Rows from block 11 of a small image classifier, named by matrix and row number. Rows with one number belong to one channel. Each number is 128 + 24 x the weight over its row's rms, rounded and kept within 0 to 255. All counts start at 0. Numbers have three digits each. After the name is the row's rms in percent of the matrix's.
After each channel's rows are labels from the 100 images, of 14976, where the channel reaches its highest value: "top examples" is what is common among them. Only what is clearly more common there than usual is listed. The data: rendered dice on a table.
# convs1: 3x3 conv (model.blocks.11.convs.1.weight, 192x192x3x3, each kernel summed), inputs 0-191
# convs2: expand pointwise conv (model.blocks.11.convs.2.weight, 768x192x1x1, transposed), outputs 0-153

convs1.9 085:142140098129153140085122138138175103107136125164089113143133146122120080107116102119109110125151101126103121100140091122096117133079106122169090125122156113138111103099110114166109107109078150085163168104127121135094102151120157172125131139089127124119141137082150120148118108086094097099116090159112148118122131135103116118102065103097137117130091169125124126128154150156113152127128097120135165046148105139104158127085110117117141143102085101141114109132109120119128143116158130080156108119106111131124110100089156116109115094133161137135115151117130110090154159119144123092
convs2.9 105:113138106095142108143119089164096091162129155105103136101145123117118104165137168109135126139129161130119102141143106161085098133135093107104157084120091192130097130135154109090149104154113130135065103104137147113142110085121118097121146124095115145158132152104147158138135099096123073102132105111135144113112112113105101118111103132149135144119112155145107110148136137158089129114121128140144122126122109111139137147137104109158150114107106152126146102140130139
top examples: white die

convs1.46 089:160101115137155128129138115141107145132119115109122110165126109149148134096097134121131167135160160134138150111130115132148119153130138126119159135161178123157135183111176134116152068141150096108112151170138133127112110104129132141166136120112118109164101104119167157142107155093106131129177073092098123115150123095144118104116116104098151123124099165120106108094133152122123146081150140130072097136171097129136148170107118079104161162113147128096115149132103145150129136141173121146190123130110161174159115153139142085125103105127166140167121142150171140120169151133143137131
convs2.46 110:101108140117095145159122111144113130153104134053083071109094105106136140154113128121131106100150149144115100106108146066102122119094114144123121171098109115109142128109091160142101108105140144096141105102097148083132153090135151120100118134113089150140080164146135137106146151125132143112119077107157083104140126183115122117089125153121136189131131119113142103102111097106116106098127121113113127123146089165096125126090126149137078137162120135155150147160125109
top examples: six on top; white die

convs1.31 113:120134151130152116126129110129170141143140145136143191100139124122133128121138108163145133166164155143127143113162158121129115167138111166141125156153150134144145170164125145147154103183137090141136140119095173147125112148123152176155143152122142159108118127167137142164158156152118148140184129151139151120143137076097126156123146144164115121105133168125166157126118115156127098127187122111147116159152161183137113121151114106095118133136123128175159138122117168129164134142103153110148127135169146153107152101159154155137152110138176182132136127131089139124175165169129164117
convs2.31 099:079105103098077142117128107141127107132085105079091134114134096090141113131127114132117146095138109111113135082147096076082090120117128114097105137138103068131154127120151077113106106120136120088081118138105157101092122111114142136128118141108128140093095124103096109153149108156114119101120094113147151126164146132106092122123097092116080175109117088143163079112099126072107130094103117095155130122101119135145097104107129127104108100117139120110110110160146125
top examples: six on top; white die

convs1.96 100:154092106120117150099129119149114119111120155111163088121139130125079110124090125137090136107105084104130146134130106162130113104085116112115084155139144106123138107143129108116133103139121101180096161125157105089118124129116130114141111158141116127122161156150160143110134091142090106172104117132116145152087160093116153114082124196122182149125171109147146109124123146120104096129119128139136121134093143174120105156102122101120150113167108120126137123079119138095097139106104142131117134107096069116152122140120132075115153135147096119145112144145086159114070148135113071162
convs2.96 101:175110130123128074148149162118098152136104095167116116130145156167125097103104135096113160109137167110163132153110107170125126108131124145143131174146121116110150148124093166099126133072106148114133110161094138102145099138134149087154171133136151127163109195123149141109162149141138149138116102119125110130163119139169166116116148123123142141180073117165156108111130090104085162120135107146163118093167151127156180113102109125140115134103089120145128175134155110
top examples: white die

convs1.45 082:160110155162141130113125081133155143157121092135154111087135121112113119123143195120151139162184126141142145095157110105115134134154100118134127160096157170151142116166166115152105105165130102147142106107083147135171131096109090159177147113106129122055117149128130132103081139103112085136143146104127127132156141094130122161137126120149104099112096127143127093143096127133148142131129093129149116124137146136096153110126132111113098098124112114127147166127100126096132159121113180105145144110152145137137163098152107133180170123159184136132113127115171099124182126126122131126
convs2.45 096:144114130142112086126132098117123114139140141125140139159117147131101145139119110129071122104108108133168092084133130165142122088169098128101103110117130149145108100128154154074121161137125122103114072102129138121133109124114149136147168113108126097148159142115170097128091108103149085131116108116132136157064163109088112124094105133125123132112099072130127125103163119131113106118134144106135092160120092167137091118129077129133098123119122102096103111102144113
top examples: six on top; white die

convs1.109 101:106119127135180112098108161138132145124115098137076146144113125124179151131123156113113154138091107164115166141119100136120100147130124133121134066110141163143140097125159142165065144120133134053132112129135120111117169148157131104125144133117146128134134131114142092117158127161169129120134084130135148114109098136128148130183134045083122137138192110140125131148124133131124100160157136155122140139152126086154148138163114096075143123102149120117104147159126075133140140147101086141115126170118126100126148145159131145118129134124127164094152085112141145100119145163131133110
convs2.109 105:128135112141095107143141120146112122116102128090131150112130157122106120135083103101123105132140133090106121098124154108104109114118175125094091111129117112120123145133107114125123119131141098126177105100104165130127140127196121171160093092100139121133135135132150125131087122129141062120129128098149130131241156108131109157127125116097134146101106130106180103077114103111156113101139140156107139144134114154113111125109142132162129099126104138108137134081120114
top examples: white die

convs1.63 136:146079097138094107121102095136119086125109104136083140113094111137112114077118144115138117111132095133100085124142119138109127118142150143121130118129106075118126155113097107094136096123071108096105125128148135127055134142149134097131115138135125147062133142102114108112109150077138114121123117134153139171118142127194100118123078108126115124141155134110110123134157123108131149115112134088136150099064140128157143146052104106126099144119078116153135090104131132116115117131124142170116138131099136120146125144061120099099110098112139100119104145150131157135136102142127086098
convs2.63 113:140116130107113127123136116115092129159110125152125174151110094098130119116135105105168137149133108134130081098098128152117110153148097100113128125137163128114161134127102117140109087110126104129080114139117149050086141164133118140176170119086118128112132119116091107144107144141145144128111165149151101108140158145114130132092129123125128120125113129074141154117141103134129113100118119103151102109143100108127129114096099121139150127129148128113178134148088134
top examples: white die

convs1.103 100:132118150091133106148147124155128027138110093137133125151126139088114160106113140119132126135129116096108094087161118184120115141117132140109132111105131096133121133095140142088119140097163106090101116092125103137088118141116129155138164142077151117137139103141113123095163094072144116100176100149134127086095088125135112127159094080105099056132144140133139130150081144119146170116139136109133150084083151162169134095107084105115089137097104121117134140126123135115123103121124138115132131122153148150122113112129108133118106162092114131133139153109121152138131123140115099113
convs2.103 094:126154106143116129096130104141072133131157149104118151149131105117120131170094135109116117115151112114098102164183097140097112148108180135150170091098116142130109126102158110087119158139128164151113138142116135163163137110135117142085093129133091140126118096112148153103131124143142097116084138134137145107089109109197054100108153155139128164086148106097147142106123146142111130109107148090161089100142128184119122129119143119138159125126145147141130125154149133
top examples: white die

convs1.133 091:090114089153129133125108134114156064118170092145148189143150125065110106136138096138146114131100125102124067106169103099120104116123126103109099120175119153135109116163127113156105104132116149140135115133147144179072126123098144136111123134113106104125107119144151125139091137099125167097160121093118128111159133158151146160168141145089146149074132137118128163118102103141106142143139130133166119122123113120108157097142136134129168156119056127123119192103118115148133127133139127138132141146138101116127160141122111170128155119065139164128108122074105111110122115120123148127
convs2.133 114:094143145101104142101156104086148121114156134125135106139091153097125135129115115117079163104110128110115130096117084120131130150123136118139130141126104149145117097118140140127118088141137135103098075093133158104086131107121123110091117146105103118107107125136085128106140151082112128114140113106212129124149102127129137113115125164162191160134107144094133141132138117172107132135113114112131100134145080119097143159144184183129107093128111066133146125143091091
top examples: six on top; white die

convs1.32 119:134127126107133070156116127132130093151117136143175159141144149160150159113132173166134116158135126155107147110117154159119141160107111147142160152145122146122120153130137148162142120157139070141136112133147170164149104154154123171131144137118135145090095146110114143149139131072135153190134142109129137155135144091122107123138131143181111118138110183113159142115120111168150155077123096176139132121143141126114130123099138123136123170129098111133113124077168149148138105123113136128137137142138135140109148163167145104159079117105167135142157191143132199136134145098159151115
convs2.32 097:167090215107147121085080107121092058125094151111126103103108131056114126090111115105127140113095126092104129155104100141116142047138138105153139139144139149133110155126124109093124105141143116100076140112145164130109148131120128104158116099124124203112113130131122112090159163106116113165107120143130150114076143140059138107129127151135128142131087089086162107092155127130103115067135134152110098126129170169085153137139150116150089113121141098100092152134119130
top examples: six on top; white die

convs1.115 092:138140110139130119140132114143137107121141116104129140169150126115112133118117134151146154172133137120142139115192145146113130117141034098180145175140134134127141160126116137118122114141113081114172124118080090153147097126115139080137165153139107153162149105125108077143143145118119132164156152122135149147134095125093150117127149122096133131161144151133147111162059143151133133102108075146122096158123168118121123144140131142138110155157133137135158098097151114124095158135110178078123149107122153179115137144145175151117151138149123124135138161171090160134115143170120123150
convs2.115 099:088127153112141137136143123114164091113158123107127170152124120118100109114147133100164122111134109107142132134125077078145149107165093120118141147099143147150102122156077148098109112120105134126101111138154064097046142122146130133135120145097101150106155087101118122126120129164135132137089117147134139128126119115108129104107079119076057099133118106146152141090115155164098112118102136112154123156078117133119138154135188139110155122101130097148049136110139111
top examples: six on top; white die

convs1.186 107:095098105134053194094152158137119068136114115109148113125133103102146170077130129143123122139189121156125078087135159172148102130147176161152113139165103115104135114092117097131141120118112142089104134148135094141047105139113131138128121098124123122144174121073129117122146138112129140114113146153175137131104096135128143176109094082079108103101107100148115129097097118130137105114126164135135112113121130088135125153126145107132125118140094127109122159124124114150114128108133119124136125137110114162096112105099131154167126132130125134153143080138130120126110145136097113117
convs2.186 088:118124100140126142104136114168117118147168129102162170142098128111149171111148113095073113161135082153158112136128150122105115150108090148139114132104113119141116148127137107165135107110134105099165157153111120194106105129115118085105144135143160101149100099128100098147117144151128122115088159092122129133087134148117118114124176155111102089131117102109159145134129127086115184146128102105128145098137097129151098173175175140158135128127143089073154122115098092
top examples: six on top; white die

convs1.60 087:117124145090196145127166161142124142145070122086116111166146098142125115097140144084140140129152105122111115138106163123169131099129140123112143101138112148101130168127157101110071123142165116143166125128121154134093136118142166116100171116148138121135092118139178103167131149114128175132153107128129183103133136133105145110165168108123184109142119154123166141145073132114136108153125146135153122165153105122139114140136120146169125166159122174153091179139142135140153171119141114117133107134160152133100166107097137135174114153126131158139110126114150137143162126126147164135
convs2.60 097:140115125134138146129089124156104117141103160124118107104103075095127145170095121117111108138100074103099114121105121118130142102121098125117122133129101100094093125111104133143105090078116123122128133123123157098130118136120159089107136153117083147111137133131124103134117117124117130129154124106144154074173086147126138150095125104132093112130142109146101114099157096122157136114067162125114155100144138148109167090086113139104094123164094140144098112083149119
top examples: six on top; white die

convs1.40 088:153155144109146113165157131109138168165131130106149124153147148159162123113141148139085086143155151137114140114127138091116185119179178158149119163117148150137124146131113123111159132169149144115182119119095154164112094113116140135112134136164127113151152146098146134120123158089133135146106141114114153119164088119132146144168145143157107069176104124117129134143121142125134094155117149119143133179122052148138119144146161171102132116101094104120146143157146131132124094132171135141121120122094116075154108070162135109139140148123172153127128126086095131121113145137104136105
convs2.40 094:128113123148143144119107166118117141106106121125105154113111134134096122155153118132120132143170085075123165172137153096108136114134138120130138190135156108130136107099124139149101151108129099107153109146133121146159122163133168089120090119149091140108130162139122166102097115120171092121144146099098170177187109102081113127146106081114092131134113126125128160112130157110147112143114158129118156132147172144123147071124079172171089150122146114153132122095097122
top examples: white die

convs1.111 101:132107130123101165150125159120136131138108102135138117100122123126076122174105105076140124126061133142146133092117118138112153145134211112125113127104136116146137112092132085066120172130119167077132113133159118128132145154099102144140124096152145137115093124130131139149147135116130141109115132128147125130161104136173154115124197160128105102115138116141120160118143093127158141166118149145127109177106130085075115143100121127068100116102114140124106113184131085125128123117183131148135104119115071129156141125152112148107122103108112142107103125088100139106145131108137111122
convs2.111 099:106176154142151113177139117117107107196156142116154153115146154149121169104157125122105113125110127107139110162097139134111111085103123112136160126100112151124117145156147112132129128156136103115169155122145115130165113113153117150089148100106095086146123137141126137144116154168125119131151142113139122138128116117171143113129090106132111121098131142137142115148121194127135153173120087146126114136158123148163101141106122136122175092135150115122138130139119141
top examples: white die

convs1.41 097:154139103166124192074148134135140143136156113139170128132124149133172118145164128105168123103112138140154196100141150133121116149140129148163128145129114163164157139153150095160098100157177161105100143137118123105159112118151146148124113106131146126149145108135139137109134146173121120097121098137134111107157137107108101093142134115095120114125131144144160135141156083148119101160175155121128122083163108086113178077147121142150090146123123119147091130172163116134126134145136126123169138091189120121128156118160137135159107145115110150139146098109136124131131190134106136090
convs2.41 111:131116108112145106127071163091128155099123151115099118104139135100072080118112127120124105088157160105130122136124136120143122118105133116106099107141122102113101125105127107112076121114132098138162077122121141106131145134137114142088128134125079078116145122123130111159119104118145124089121130093153105097102102085092080135099142100130099105099109128079140132084093134105137116089137080128116121124085136140165133112147143104138114123093115136138157113120125140
top examples: six on top; white die

convs1.185 086:083114125105165160118093145100135130176158138137142135080093133145114134122123153124141128145131120103087086131094137083129062079133119077088094110117113117144128126146130127158069141150114145093085167099080111136117129126154176136115083115087120107160086133118117109147114146156139145113140134134129109129093101149138124093101142138103153110101117145127108161091136143122110136124120148097153155135175104129106105129138151146122110145135069114091143140121119142147138127140066111154147135124126152104144097101113140156134149138078100116160109140136167146150145162108123151141
convs2.185 097:129105088111130124150104133141104118152103132130137094136110154072137119146107113097099160119146112136090106158147092158120115126110110132119145123129153129146115125143151115090142090097128112086128075097119116114113115112140124127108157137122127130077113080094131107132155098130128105101104150112165154156219102076154092135109123134130107152124136145115113121116139127142119124145124122148133087146141115131123092139153081094170145151110122117150123129171098111
top examples: white die

convs1.139 089:129102068132113124139122112154109150087124103120094163127147098127108138121148105106105175130125114167141115126111134093096149156113122119132163095075162143099127149090158084119166138106126106137139157146117101124111180166143139066130105113131123149116125156115114109113128164141101100127157112092141132157141136116118132148121163147139112127138113122129117091125051132164123118137102080136123118161107123117156100107137074097161139117155082146122096122115159124109112144097103115155095116144137131108136105117105112127085129139127156052097112115141131118066105132139147120154
convs2.139 090:102136139141133123084101107070127108097157094125112164105100106162092070158106152112137175097103117185101140143147112137098100131160122079142137080127133156098150138155121142135113114144138094118128142163154110155110113106157121137152109131143105106078156100104151117111114122111132117130127163106126135185095098140162106133116111118144141140062131110103133132131124136145127119126127106138092078092077136072155149147092135149113137136150163099152128150156177136
top examples: six on top; white die

convs1.20 100:143112123148101105161131129106107153125127100135088125104134095146141115154115048113109123082129104081126134163143111150133098091070119130108123120108101168144152117071118117173146135135115106102106097129157092076170156135136095097143143161119127138098130157145112107128147095131095075106125116102160099145118160125149127128126133132106128147126149132091081120127105122108103114147097129133111149132094124092152136119158130153125134135169181124131093127116078116068110173130098160096118118158127125121147120126109105130135143174118102115165121163165097134108138134135112134137
convs2.20 101:120119126151108146145145071113114103123106104155130141109126110155106100105145126110108145106103151125115127155103134157131096145134109127183120159178142110111143119107110113080119163106119169135096118154103151194188123105124115083111125131124135163172167130114153110122131104169098128118152122112119141145061116102137143132129141154122136158124125119100131110152104106113135120108136111122153153088154138092112158115105123119111129130154132096114095115173104133
top examples: white die

convs1.33 112:164102162169145119184097099164163120097106107138151120174130163097143139101115130163144129172158121129140080123144166154143124117103104120117139121170128121130155147135160118146130103132127063103135127105122115131098136098095152154161143068119146149120134142128117123141098146088130128130151130133151143145157135140112133141149146149083108147155108146132155130106063167134125104125128084121126143126102140127158122137139159132168087159150122172121110116121119135112135133130117169106150101137138165101122109142153173159110154172131125148178123134183103132167155136133179131099
convs2.33 102:129102147152119177136149106137155118135121127086096155142105125060100133133134110088171150142149143107089117104118094128128119115121132142127135143109134164152108074122137131121131092146142161112118131133122185081116157131122131099121110162091130110117117140118110158108137094134111130134149142165157104114112163127122108140116113138125159135135117140135192151151138133148120147142162116140171099101177123154138121161156121160134097152173140107139108135126099133
top examples: six on top; white die

convs1.47 101:127052138145094185125119122173160109141113132120111120097082118144092106140098117133105135099101108128125164134123097102132120130142156118090077131087134140132136107106148127100115102107108153116155086095124122089161151124136132081135114150105129156093117153110135128127164099111160108151081148155135099108127136120163132128101108113154129124118139127125129132117146112091159134150101126140094108105092138158134107125097105115117137089137109133117138108167116132073079103120143102180097094092124130103159105151072075088146118122135112116115123111170108154137099093137122142107
convs2.47 093:165125104110177148125158122148140135112129155111137102123117138161142098115122144142156136095110152124130140142160113122142130129120171104119135129123146121152114135121129154145138126088157125123162127158121118124164133143109118131082112100141082141137129161153147118130128091110079099139134127106130111152116148095149128160149132101089112112112146141137142128149152126118132165140157084108130089141154136109130135119123164162134103114116188176148105134135132102
top examples: white die

convs1.179 142:133157130150119131121177152154121191097111140151125144132158138112139143146123147113139083132145138159120212115135124127125114142130109164148128130120118189132100148157118113127081147130130184071111124112134146124152188127138135116131158146098142141137108115126121105146142123189143126110114149153133165128154121115103108109113141092095119151128137152105124114131163127136119125206170106115155098132133104140118143131195128118114173151125197108156133130178141123148143155135136138093130132161165119102129140157148131146150090128161149132149143089127163127110128124139143120113
convs2.179 117:092108079160136117140084113109125157075138113099115182139133140144129101169108122117117106110149097117141162151141175135120124156112116116125103098131162121120092103123126111093132117094140085129108137134149108094091131155118119111119124141098120111138121104112119170163088109116129105132129115093105130107174138107125090136182124070139110082098162105132138098122096123100153135134135128144094128152085120097121152122120141145105140144103134137158148115140122126
top examples: six on top; white die

convs1.157 098:166144174107144086108148092122164118140132098153178108141144158140123141131112168122152116149160152163129111115125149126122170148089151146125140179149097122126133150107134113103152111150142112180114145113132150138135117177146165150142164149097108097091130109129109137182161158120133159135154136120136150138149126109130129147149131104146119116111137165135131146152174114151154117089205070121157118112129128161150116141118072130133136114110167124177138097093144107132145116156105134124151183160131071123147142102159114130140144145173137143148131082106132130130160134115129127133
convs2.157 095:142139139112142176090130139142130142092141128180144148174115134089084120143125133127141084129135122143130162116114146145107151136123187097101108133127133115137126126174131140132114133087132115115103121130136141089131114165149176111146136142113126140078132135152112117078118137115114187138105182141130102114120103123052136113081169085140096116125129126080125118140103149127119110128164086120111104120133140151121101109146154111150135122134098102143147146137136157
top examples: six on top; white die

convs1.6 096:163135138154143126167130141137121165128122138153149180097159144091143085119172156107191147134139086158141195129107153137137201150137128129106092138136160126121158126122140142183110104144118118123126131134152131130182107150146115139100172135160092130113124132119129125156159153103157105148111139110138109101167109120122133128141123113136080162136117180092164160158151126139135140163162139163151112108162127136145080113097112122156116154154136107126141147126136096151181094117144121137148104120145095113147125112162173131133144097157157125138145171123169136126130115124117132135
convs2.6 107:099105101091166141126130143134139098080164141147123111114108099124167109112106106147102146097128150112144161119118104116138141112130139096151106169093157083093144130089094118142144151129157147142124131128175161150175126137144129118097130165121115162122102147113148111122145140105113137148134107089123112170157110152186100100114140098186129113158142148149116099108099099110162138105114112124115128092114128117142125102123140125094117104152147130159131120134098142
top examples: six on top; white die